Weights of a small segmentation model: decoder widths [64, 64, 128, 256], 9100 steps.
Rows from block 4 of the encoder of a small segmentation model, named by matrix and row number. Rows with one number within an expert belong to one neuron, the router's apart. Each number is 500 + 40 x the weight over its row's rms, rounded and kept within 0 to 999. All counts start at 0. Numbers have three digits each.
Before each expert's rows are labels from the 100 images, of 14976, where the router gives the expert most weight on average: "strongest on" is what is common among them; "patch colour" is the nearest of a few named colours to the mean colour under the peak. Only what is clearly more common there than usual is listed. The data: cartoon faces. In brackets: how many of the 100.
# router: router (encoder.blocks.4.mlp.router.weight, 16x320, trained with AdamW), inputs 0-319
# up: expert up (encoder.blocks.4.mlp.up, 16x160x320), inputs 0-319
# down: expert down (encoder.blocks.4.mlp.down, 16x320x160, transposed), outputs 0-319

# expert 6
strongest on: pink face (51); white hair (30)
patch colour: pink (67)
router.6:574481555532485548516436481490448500508482447535432557536523551510455472501469486493504449472514593522546546558546450518458504468559517487535550513531487489524464477465530477532442488537502449528473451456436509461538539519500555556433473479490517441533537489527493522486485493422485505580507491448618504500515506540476499501515460499511468493469466494517436507456538504529488477542533510541556401449466484502524556539529480393460480499489464536540461495470548465541516432435570443445519464452546454499519486499508450449479497521542459512540497488478503466562441550445435472500487447524490552501442536572500420510465542511510448588473510508442541433508520570519475517420514436496507496464490504426473498462485528512465499498473423498477448478593515476535442444502426511506470498362589457518474477513559541509511539483563507556578560464503529491436521502536540518473509580426481461499531563511475480526456451546479510434506524485463497488478562429438557525515477
up.0:518458477520523517435530482459485534501510427516511516548526533551419500512490426516533422566479476567575474541404471515524487472491530481450583543456462499552459539487535448494442480564566457512512487429434503444485492525509530537494461478488521480474453548547481526468528503434527507505533538438558434494489490548481564440561462552498453520497518444473484479456469445499492493436518564541477430535461501533456585530445419437500523489473459452550462541493560518487499487459524531505472463495499546447507505469559481525484491514505513550462498528517527534521524540496569564485519504477468531591506495518513397460511433564574481536419515500488497507494482534473432507473474479533481525550473521520475558505464559478437544526477465532518478477527492494468471484523445537489438491468504504499450484498539505524513558509569514517523530497531548494473495509561465411543475546417455501450601506491507444575448461488516613442452515542509551521427496543506583632516468
down.0:577530512522492472528424554517522591509488484550532538496512511576512510522544424456457507544461521471480489561516518491487568464513546526542400521546457484485480532473533529430510462462468431491494539543503462494454496514531517407456494498507423536474499577461511507489460549504530559492567451422412512524463489508513540517538465464506549512494504378472518507445517474492505464483482491544587544522536525539524501508524479510456543510519508598514472538450533518507489524514490488462589446452489515548493528513479543468510451494503501494444524598519462534498480484497496532439585552577477536473488535448523497525516521508426467455480479482504583457488470455503555503495428464490430489432480525477503476503562527468499477508443554485522557396420534475462546501500540478496441472443467554545428493506508350553424525463592509551477583503438495512445536537515540533508472503548593554486509475500469495458488489528468466483513537472470528526477460485475462552491530
up.1:564560522517556488551507451434510497505490468546491564500481492493542493511500437501515466527557498508485493463538491551543440468448492547526419492463561544559543480481496461537503500485466426438444484477480463519504453586542536475509513494498538546434508500558530468536507514535481471490590499546506483510499611519487478476418508417521482504519488523517553461498538499498503577559611565516483444480504466531450549556533488465495526492454483454516488521447549470492506507518473531551500379507488434502554508601475495449435489503480508482561499506488502604519548588474522535495425465537473500497525465576526439513539547496495483500492509503531457514490465582532544480446499513539489480509444488505501445514450441501402508510492500578448474483536452548561474500428479488494467484494512563423441571475451554447404463563461503565501501484565516425570444444440472467489459503548537487515493566493470435457483561532589504478503515477487448469478492456514544493499480
down.1:457526447507500402537501474511516534535535481492476471485563459464513547497452484501504425530466433499460467514409537429548481458432514439484548560479491452475520514484483451566441559561423566555541538573456539500526554371501470521590484546556484403487497531509451515504471506495441442459525506481522498505525547491429490562462497553525454475428530523501555447447450485525517483546454566465548504525535508539573527518549513522485549511480510501486540554417582504528538522489521494454438482518502489506530532503411519542540436507480411493503510508424468409539420445462503538503586491568549504503497551495520504542465491518480544503419510531539505497552530483424503491471579443515544467567486551473530419486528567532489485538514478498494499514455494480486499494553549458456444491471567482513449477564524485496455518574456454518443465460483520477447491529533537529474496542477478480499491470505558558544549465462516472491487526538444532525541465508479485508521555
up.2:495504497486525499493463575506586485506458449412514529400502541471468502509477532508530529528388563492444515506473528503496484389477529483459538465477552462465491495519437485429530508526543461558544542481492583517526484520487501551522470452523513472516490471562447496506543485439506502611505572514524539437458420480548519462495529490508486452509491532555573460481561456487519525517510475496492556463480497537452618539457510497515441508510439423525478536536498438548504469479513469525485491427579569501490549510550469539499460469468578497526481511557461556540414534478548456408467445471556496534491497480417461441481518518487488499434485512517480444473508526454456469454444480471478516428516513532536537462473497520457424500552518583536495495538526607494600513468482447516476495550561525462584424529510543556453466486503520552555531462487540472572501431457537490565502461495483479500453482488496449460474456549507523498502549557531525516507476491486535512521494
down.2:424547520474555458509508528600517499400483514556551513560468490452527467491559506557523496489515448465471511479472518492512513474515519490522492434493481530504449526499501557549536556449567458513476474515517524529438481522562469502487418495530470503502517474527521463484540479447472504484509546555489524503552463533551470513466501507570543463443511483493463426523526488485414477513466452542552477511553422484408512397493491493548506508562389482501456421519451443463408535489526509489491454509546418511466533650438548490564539473480486455519503485549481577459508531571470572493423506504441469554457468518449535552493436490476515494490534586510468551471545465432533489427517553558497475492516540509504472522515490464589434488487524490519448508486496435447539517505486453490485486536526511526504469446488548600521496464478555478455478475484539438497501455531550471417520478558494495436487518431482468515512514577536490513516510534533471479530481588513452486555477
up.3:405400544466552539542510546436542511512503538518476488483504438558503464489432502474521532480474520492521533523510493501496463480479500497424539521451505432502471494593480464574465534553557533533568488517411486463460550500529508517522485554599472514416543546431429509516484488528495463510508426541521456521534555530497544459548454493489475423492554504490500451569484487542469534524379486503484427545509546556504538535469495499515459542471484428512532476446554520533553570493492484492465479461466460445481550428485521552473556560420512489509583468516450456510502539480517524442436575591483486515533506531521461548461544442442464517516452539452568470440426534477466530541535506565538491524466509538485518433485476527461545476563423448460480535526490401493465498525459506531472467466515452524482436463486535499485524541521520461514525492444520477543517546533537429482583534486491511584513573532507483465509504481515504509472475512488536494516556489602505546501505
down.3:504454460460481532483432507508512476513543437534491503545488452471473513490485406539509450477437495435503522493482461535491502511497468509475497544478479465483553512589551540546460573518541476448464509474515545400465486526472496461473480512423505499454517469517509515512406455460526555467536466515479476446492520516517566451536573451477516541520484540507555492469477552492583473488565479555516525528573544493492575463496427604384455495492516509511440500532503484444513528506476536456501427527534510457488538499421556571483526524541552412547529505541523533477474441494422508484566424475460558545479536568539541534485575468476451477438559544508481486536517521520514556501510475443510524523472507507507478461441587556465417501546505391492432438560477544519504535483549483586540510553488500500479549532543392537440469472497533499466469440457501453510489495525531513524512496541616466501450502474505470467499530533483514522529551475591490519470519535507519511498514

# expert 12
strongest on: white hair (35)
patch colour: pink (31)
router.12:543547474467494481520455492494476495469513523411513530550433507453511495482515515523469514523522476488484514523536480521548554491601462492496545483568443436410510483472563541434487477498512535495583416526480472436490534539510462445479480442445541459492534498479517513452613486490488533562491452430546440464526513501528482515458395481553525536498514470489444486537517521392514429517536523516449522488538495432507506539490472556448403464577462512449442483475529502492431502455528479554511460584488500492542507569542542454543525510439487429484398545458519510516480544457447448505578461484502490511499461416503516516473481446520438553581509499431478488521462493498471502458537485502446465464473526509512577524486548447618576572452478504515466548515427542525511537509468535491523478539498473491502416500477479473563527515434474490514558506550519524524563522563503443505517495560507489482494486542537439526464498532533511433516543460494459457485528446510427528526473
up.0:475513547511514450559480445535509473583482522567503511469509524523447510529411515481490541510518553523482453482527542500481524596508560527530486501545443430479523492561492504587473500496362513586453523521483504517504502579542560521476475476517459488542506494560513491467524513532492511474555470493522488500512478549477408422524503541506502578505529443481559501444518514468511487483511457487446456527493523487505468483505537493565491529487490499502476475519525494432499454486538548519473551506449535526488434518512533474428520476410515534521461438536471514486462466491464396545551494545517498519512537520510498527452550505492539482406583459541528526437429518524557506467474479520446510466519553452479593463561520513563494502493540558446458487507550593503483466491526510473497523438529518509580453417527453580481474516455494503527457536530518502475442599574509413482420500456470474453486579464533500508466500464482463452511462576520530519495453505490353541561496
down.0:485540500463491461512504562553529501548458521470492515491440537525476465502521485508529490489519466568520532484489522526490554534487491526458556509467447553400519451490531432534498574544513508603479471497518459439508466579435562510504510475466536476529495504516535462474507448464495429479480555500510504530516515497532489540521467453464469537435458540560614442505511470482502567561525544439554526469430483556500531458412413505485522510569461524612516454510581528507485442464536521546538559501515499495507504460588494484492544535497502521550490493554501514503562444522432563441433477457511492418446513458509455495531524489510489509578435446492546511566525546474440564515477510534490504509477503465491530520538387453538505467470481501524480488477483395458462464538477525453510500584501479558539524517496498512509558495498546571523542537519558555508475545478484515543494512448469370489526507488439491425483530476525379484465454437455478521552528526464495523502460
up.1:479496485488495503541627493495517481458502480562445428525473508452435463460495469518493487467497538530495416532571467542515514507482503458512501498496514517495523581555443415512488484456442508432536544484504499505508429532442528498507444591512512446375521469555483469532556486493474542453550479503506553484420542504554523508453472495520473469484512587407469489500510467497521469441533523483492453459437472509469497497544468471532487526516515507462566490491466510482525486486611546470488494502502537598563492551487544488511512518582526505459520484546513497505506439469475510538520501486577454562500490518516486557543504429538483512517485445423517496430459554550473496504463564565473451532491580518505549544543494425530532519506511486503465517474486496630442552426469492535541538455502419506596526555472420410539482421536535551503531519557434509453501508584467499541480495476444524521491490490545521475509493530460536465528491545553431507454524438500463513544513
down.1:467542528422518513527520588440526539471470499575495540551522525546527595494484492460419544493499486545451550483545546561580467420444490446495517528465426464531435513541450509478517450528494496526458445526503526551540488509567502561553551548498502515496493488488462523541557482490472492516476488451469514439530560518467469548404522547493449501495446522598531498543444510486435491499519452434535525476489527544468483455478553513483538510433531597521562488418585553464507539523541526512515473436531472490470450505490479478499543522470387464557535470468516435501480498560521486552474482486518539496440459504511483495511477506481439532511411545453433525575514522510425503488447504490427469492494439538444516428563559531474473434517496487466518543438445484510513484518485445507502620472469496470425524498529550482499574540508440499462519471499543499521501533439492548483472595498540484531479498472524369478493520494500516462498481538494533486555537496514514481440512
up.2:550510558535433578506520524492523455543544509515582479503518471435445463638468409526508477474520521561528506501528477453513570478479440504477475549512484553512490521418499492502487481491483482474487465448477505496499505493521589518445511531467479532530517459412515535485484485521515461492456468413532506481500541512504491499558559513458508505512436419493532510512503490448527511545536443482476510529469557526541490466555442514511483522475455469569546538493470554544518446574517535489520603517456418439377486467554382531521473540491523510508480446529494507544467460471590536527491492550483546475430485593552515476510464498457520485494495477539470542524505528467455506404531514517428472468508515505479477490482534502472563480398569502532536550484519452428561509478586499562486507471442490551476432559549519492544490493461502435521536521546520482466468524482565475460475547446514474571480470487575446438556565476509492463403516493467477509532525517537482506519470
down.2:509441445481486464446536443538515509509485473509489456489495506536539548453579479581398519422497465469528471486533485571508469438494475492472507526536520503533477548483599557511464534519565463471558525554576466494520486491532488486513494463512470461473514539499531510428561510491494457485560495507499586468531448533491526551505465512529494444478521517427462515576524528489468544502483523539456551576546492525488471516549512542542561501496493466553475470493458444519459423515507531554475500529456491549542498431383519473492424538496505496529543437593540501524482519546455545477479474503549509492510530469470531534523487455480432481429593567521446536477526498529515527469474438462521443457534451534442451468505572484515445607509533561497438560499458413430450503504519498493533463497587465480432607480470500458478489525446475592486462541473524516504465479491510496520429523490539505468430495436564503511487463485518444532546552406518440559477474464509503497462525
up.3:482484478527478508472499476424509518468560465484412464429597434477510479539570505539528460522495468496531532456504515530506446528447535493540522469491458508498552442497482446426576531530502508479473571498545465467557483482546541514484478499518482539482511510511520494462468542445519475490558467534455483553519446469487518463548473472508542521551385529530482486551540524510462533516510402479392497445543486538442510563454581484526510457503571477517466482506504549514516472443493475519467496477456506499506507558465461460524514549541504501490438527536484433482479563479488548502577486500520501417488531572586502579524469418579506535461477461482487509515507537518535538501525469464551553556447548559543507501478474579424463492527500442487505515503448443519495402492499572562456527507555523541476501487525525411530487480500488565459476456516467503395505425595508563450509512423490448470430459472521516564518492529531487495485444438591552483482499532531472474571524
down.3:467515471493528458521497500543528482461509515492460551548496488497470527551513558522523525450438493465466486438486497527468484558430507591525529504477528414472547545548500575575477538554462539520526550555548488542542458530527468543473529469525471517523512500490481502574448493491422531506445506456493472523588505438538469530484484545552521444436499496546459438529540455504455500532488510473418520456506509504560384458502524502580476521452531475561475481429452505512496542503356437518540533507497502421514522611525466523526460500540553483472499516473486489551486507476435530582569501401556489519508508439481545489523455588528554514506542569501473499445573445526517463491448478463467540499430448506511533451525535506515443457476445458402419509465524513525481493520485497510559470463470553471558556532540531489518522503486505561509502470532540473511471521518512476468600534471448545518505429484489468528458425522472523538522475539518514478443475496501439472407494

# expert 10
strongest on: green face (35)
patch colour: brown (42)
router.10:454466496534399540542546587522507490568501527420512524510483488471571499522495489565590437521450489528496514439512502430488499516426599554506416563461507534541491574516499523557464470502482517537515464479548569476475468526540522541481489591447481441455439450480503554475450540494500524562557478489477461519521594532501446530544525548493527455583465509521492512472471470454552504520493432494556468496524517517515474475516476497489442576483519527448468465494493447483577506486492529459534495545484514560506531487464523504463583531545532538513504498535481495484464435506503447546563508517441483437540444578462489566458507571482526517539470518497478496447501414485521511479393502501516520512508507432488493514541568540429507481547501471480536483413487516514529484535562535481476455489483485535494591452532501428472527469460547432448542566512467528546527577570513513561423491520482509509512518525491551486534599476489474443571479503505506547435489536511407501500543
up.0:497488540369479495512508578538596546468424543518493428536478511450541475524421485499539430542545481539602513499594471480493527532464567513485544482445512445564519483507479462474509503494499461521504550404490459516485507446499452475551465534561514532440463444508545506547464527506483458444546528519483486547546438547553540483534519508531513519483550493496468538481500495521469468610502524523549542491433474458449587515447404558531485524493451509487461486488506465574518500523450472453497490465471460501508518516527584508495527496453530530479522457501499558471468481460528530510425466555523552589474477534465613470468499483514498453470511485507478518478412542485539504516470480617524574411574550521464511457527566488553557550487501522521496488434471431520569557478558546436537531522501482528499480469485462517528488482446438480445510451521501516535505442478557537480486508454533479473514534545454509488536407526529469512432467498499492557507454504461481497500495
down.0:479503540496497528475462512479371497506504460493468495530524524494512555498495502564492465430429447542456435525455558504507526491553522508505482499501443480417477511502511541516467471472395526513538509540508540553474537560539499524525539532529487489452486542478564530470436512565454516534421474492480465446484555527477457545460492501512587448447505486586500475512440560461588520573534556485429557496533499505463493465533471523445490509442507493509428554553442462467496442486464442528568452444517485536464528421463490487571367505541512531473476476511520494548482524541484502572535422580515440536541454544595471503523516501466487500501541502499580516550539502480458522508438501458460446469487505411503548548483485522519526454474500468529475480493450516491513491575533503519446431476576481580483527490499528517373553540460520519487530518589489488495465515509529459482581520497509558518496487484541550423439527463495540536489536520447444524455510513443526488507506
up.1:518531509541481583486547526474460548513457475542535550490502479536489543563508532482501501455554503497476543495557473464529498520440473501495544495463547513549539454506491429454548341477458477515499484469485502465473489531564542503405506504482534530422425519473537471521471510423402521438560518424549486585515593493618498574504468484529529470502459492459502519513519492534470512535503492511532567428510491457474473469548515471461504444485503480542531534480483491477537509517530519494607486432540492475444521459463549452572610477521575539443565492461517512521481564492543497479436429436481571544507547491446457507455498526527445515528570498539526556541482548527463566510484452518456485485541426436479475514398531500433489485468531529482476401505413494510568470490496469458544462504532506530527540532508490547436468516508561523527530457516509442510472457501510457464499505471545520503488513496480498471496494558462447448485492507479453482496558487448550483464562
down.1:520503600462502543508469530509510441527499547536483542564546535518523518507478500572484442532481540460519505480532467486488491421484521514495509483476551498402496554530481481491452486440427615462496451472515472542495490481474436458517498462504463539486505471532562478465483406456464470508450513521506508441443508520548537512499481457475439544468521500460485606508445483464566420471508531561471454558469482569437506481539540546449504511489538536435484468506514475475496471431521443471528514534505452463456466490485526465517481544518499428487483461517482527519525536539461573539501489445469425473493506527492527492490480495592444514537569580507461485481562472569506544456472469510524482519423449463481606619531521475465488445429522471476457534488543436442502470515573513518556501523470500549423540502457446468517529442488505481493505513588492477585549563508508503462486519517456489584470526525540561575489473475522560555480513514554530566412485489499525456447583
up.2:536499493537418517578489557506532515581527563538562540441521473551536450500493516517488500509447512565550459510552471546444479558520501445493427574474498567549475516506469573522461512420483469494523518532528456509474471503531535547605536505567590434484525547472412517509395456470471511528534479527436480466517539491468488459483537465473588484509455473558545536432470566437479506532471478496522517488515505549517542552520507537478506442503489539534453456444431512452546498472479433513539521513523483435547518475531428416478494497487531505465488422479447460434470533504490512505488459476504521487581538515456508469442483486468484526522470383495473508481462512479486473468457490599482471474605440507492508461517517553479601516517533538525518528403537543508583546453468522492457562491463461519448568516511517473552469525501522512509602432445469500516473505545479486501520501552486503514493534435544442507548541471528493512544455448463563471485513481482492528475540
down.2:417499565422505521487477487460528488487401503423465493535519485430512553497509469558545495486467467521443514494506590522546427433433540503447539440504518529508514465528478470491502490565516539522479492464469524505551523443472529566502577563453464533546468510484526467472566445528549431424448487524518488420472404546436455525488539451538507493470518450483531567507483438554501487485521485517498461527462516465483552496582548512544552507449498435463485541520504505578467489486567489518495448510440528493482511532523483491531491494508487507441493529485475570487505510513572505482445564574450489512432497554523475481510537537503475495562522454518514485494526555396488446520528480408476414511483537443496496506502463523570524521482489537530491509516507458526526462500537506516433483550512462529571374545516538520483528514526503525457475549532488503543400485541480480544453503550492452476506529606493506495376449509552541486569592507513549487482500484489458442442547
up.3:511410539507507536461468538487504519528450507535493521537498526473472428504509503465421515502562518517526573602498391487559534582530541474453475486541543496553532511579477474530496459542559492500488488476508530565525494464517580500484433473521462454567549471506476513492537487441542489498469545485507539515460515469506542438437461481561522424457537521467413478571493503479413486489515540497506451496506522593410454541428546412534468539466545435543586510502503488464522527514515415502512451413521594459486482545578508541520493442502482509527518564451527465454409429501474501563550494468492508460438481450468488491478485484473542453513463485534473554492520532507420486485471486464485495511478432522507427454500518556544535470545494534493509465497488548518481478531473460517444518527437510435553469487442501577503529515511510595503504525539530501502535517438528465445549457481423497459578536603490456496541474535511532484477513501499541516537542471537546449518515
down.3:566587478470531454513510542513482549393496491430510474538580504464542534484459521500507515521534542488504491473488481539469549546479514526497546449454603505541480468531527491542518497535542602565482519537496526488557508479506524499490487462526510493494526494522497449501544477481500530615458596519445521469552515490520469418551451427532415476516576451489470586527534545456500467479472457508433469514520477553465568555476500365538502502465553453459521468497537510474513514449525546458482463524432506509520478535523530507516508396498509517498430507519495488511432496449409497488545502580511485560532471508489479584437472509472489405538469482488517434497498517493516508481510402506445530518450463451534510493512473474524511461433481479447510414520495531574415534518435450528486462502509493512436493515613491496545537471469565546529474535466509517513436507477504435521477500465473498457562498532426547545495557466539461522506489530538562518471489466503524451550569

# expert 7
strongest on: blue hair (41); blue face (38)
patch colour: blue (37)
router.7:455491475494433486482490495462478495503569549521477575495525468510453520514444486537507534487556448434509443445493525537525559445557520482511544529543453486488482506532462491458478507448486458515481537447457485451501495492450501514479480519541559579508532434573503498466488570470502501487561520648523523452450451508512531538528498477526479463545509533502458504483466358498488552573505521462526468519503603466542529504498411515554521539553544479502492448480469503509470446508502562578482477452487501467548519443525481594526474499530528463484510577487460455459525459423491526491452473487514546518467468554491507501477544583440561499425493507569465485508452467487480545534539510518469522524470475515496474548445496508490519530480470479480469482483458524431427472454430533505496535516523524523524490485512569477583507508495503439557407516443529525488431465515490510547466483511442528472511520543443376527445601437596563486563529487572521529544502487539560475540452
up.0:493537530511471495432560506543402527510562491486413564500507522550534494538473502454476454487482516431398493536528488509564531524518504488550456481505594501444438489498544447488522597514515449499461541467503471507448475490534584545436430511497537508475550430538507500562517464489477539402478561518529471429510435477485513497526464479510449544459578517574453555476526509473561463478525509479501492450504511429479476572535501569506512522511512489488557461471519472484553543430491478534546508460504528534460468484475499520504427550537543511453428527489562483540460487479551562529547417460423550453469466519503530532518535450553488497434527458522450487438429477512543495546492507509483445464455461509540504533434554483497413474523509500519468513490514489557567528510462544440526561454590518524524456502506541493576564450482511545527540459531514451499547472538501535414497523478477484430493505504519541516428397519599524480497495527501490456556557502484460476533543
down.0:512544541528466473482437476505460545491456555576512573536458480504550509553539537528492502481545483493573498463528513557539504541496501533510553553443431443562486477579572520501525521529496476522547464454506459527501421544532480513534530516423432458527475489510492460401429525491401505507492575495457507427548535443454562552484565527471539436484452508491437514555472502513480449430464485508471509488491485481491533474512476514533506494506549525495481467478442486480514485444459502594526482447503536478523478468544489460511447494557527506483449557558478469454517531478510474445480478439533492511492494497446500485566532570498520447496524546490539574536542528466488459442446515536486379471536513528570490508545471510541520538463508499451481542540434566457474434571490484508576548597479419548477501524414508479490487512518472498442435457547610532526492539508435541474526500480449431497503481522549385524551471446519555457506467536490439513510553540486489515505457
up.1:505568500447531467487490539472452488570534526485520442543446609473489497492497516525460495445449457502519505508604569425491437456523508475496462443498504502539548522470560406472564556542565538533468532451429509527517559511428468474539522585524507604433510452445465487455540566470504532475516449494493441488504467473522569526507468488494480500487482492480481503483566495534503448518540518434500445498474527537502419443518549489573520503466569540560462508473546583473428489477423475514514465530555519498517496494485492465466497456504513514509509532516430540498542514533482540450472471528532465490527482447509499465563458494455529465482439447491553451416526502499492549513499483466519466578421475439485509519514523490486431444471471531506515560561506487437401473560573526508495450511475461517540443543536518587617411534496541577529483538532542546481443480520494470485512567563426445483517501448456472507512536508506486487520505522577463477493530531477481507513531
down.1:497547449526471481490488559572580515496483447479506463466425507483467478495465476438504556474515478464520554489471493456538532566492524512510422531446549468422476554504565556562461533513498437391537521429503535474506508560461462529539556525419483499498525534499477540531509637482490515481498504487524539490477491507475493547546523538485487514525451463441475446469493603542526454453456473451529456470474549528475558488526548466514519484470593490438545494517481489537473447481494566485498401431525463475514472540535440493454475426534452552548464480542519541505485507467504570513475455518571529499484570500533489479458486453489496515506548512532475539509576472426508537428464501492493499540448451543476523488462466491543442528474412528518552520500508475509542520540533503457522431618530475545498568523477558497476444601446467516502508501477486503458546540519568545455543485478479455551556453465554513391485480562468464546558505549515495448536509501466480483525443
up.2:503536461588471435576443454479446443492490553540583475508524456429505520442475506495543503493458442497552506544531549548532465549495529503512520470465449498457509500532441467453445539513482488569475471431546491517486512483508499513499483569442552433414482532544490493548520564396402492470527494556455460526526425529595517494456512508468516518512452568477505525479447493525464521456495464446505452510521541524525543503466493499480462496523546559489530562542484522501565511549502521530506460527466522475482437467470449539493513526515488457521574472590555557439523448487534554534493451527527483529590523538458469424487527572498496529423501458508440550486449530521492483480521523508567552454482516530493523524474516530396552465492427536463470503486502545437566469529501500498393479491540462476510515417523518507492544484479507444478516446467481491507539559437387516510500462506492532502519553556491582481462509445573492482562504548503516566509492576557457469504443
down.2:583570467492490487487462506497422443487519505515494510467450485421493461534417482559553520481485453480523495491472444539473530576464544483428516488497574454548467485478502567490531500493515517510523472502597505507509491570569445457472408536534474413527508475517467519524498459522516455485519492468497545527507517497522499486523514477474447501539471494458559486448426533435510446487481490449543398484538429490513538527441461467471456539588543485478492517515437530531466544507443452478486478548499495477530544511479510522491558509529549492550557466505496518547538533504495484515480507480501494500511537464496503511478491516542472454564439535456455505486542408554550455469417488482506561431501457483499520584474410527452509512547543530456517469525529507472562567484489487524534488528477506368503563496522393556486486496483482433433554582531568436538493478468522514488535523509483504491388501512482597512508572478545477448507386455585564543542473541498525497472489
up.3:552489486492458512471475478459512448448459592491552532539439391544479495569482497518534497527478470465504461483449528523504452466521492510503458537423383497481547509534482526455487453422478424508499482543502466478496525498477492504440523509535477457544523393549564489478472476435473516518498494552527512509486490455471561537447460457588455433480494512496479489497429469533465501482427518505508388581538565539568503453470499523504539541510584544517467406565449536551482481538519504546495458463484567493509513452448514547534491536519494521540519550534425542457490481477500475505487542451466498493552514522533458480454473470455460494468577489545529470509508505524458516517485444578488582536485411537457530513488505489554506530489480557492457496518548497476433493563464514495476431487500487523533523588454531591555475614566493506519498500546486585477480532563460500518490477580484472519485489577457520485404503481560516542522497557492573502522464453476535493551540
down.3:527437403521510495438493556501478517532478484431500498513521460481557461481472460554546501516505465435476485461546485482469501417494494462449464502503475477521508524513534478456476442557492464609470529423458550490555492509504479574497497559485540511538465532419512508473482493563440465587564452500489439474437542539545499548481546499454504514536511511490415441510528583491465520513477427550489528486534563503451504506519513413529516526554501524482472497605560470529605515489505533545564544470549508529548498520434500456506395476590505504538509528481481505475525516533472534473581520389485422523523486520521506485522494489523522413513535467537446451494437492501457523590523566498436533547447539515369441475538489504451566466542539508555510419539499485492528489467519467504414461433483488511513429486489461537467429514534512524454520469574515541518498542565442540513452454522473504469545507517532453515517533521535495507506505473483505517493517476469503462439524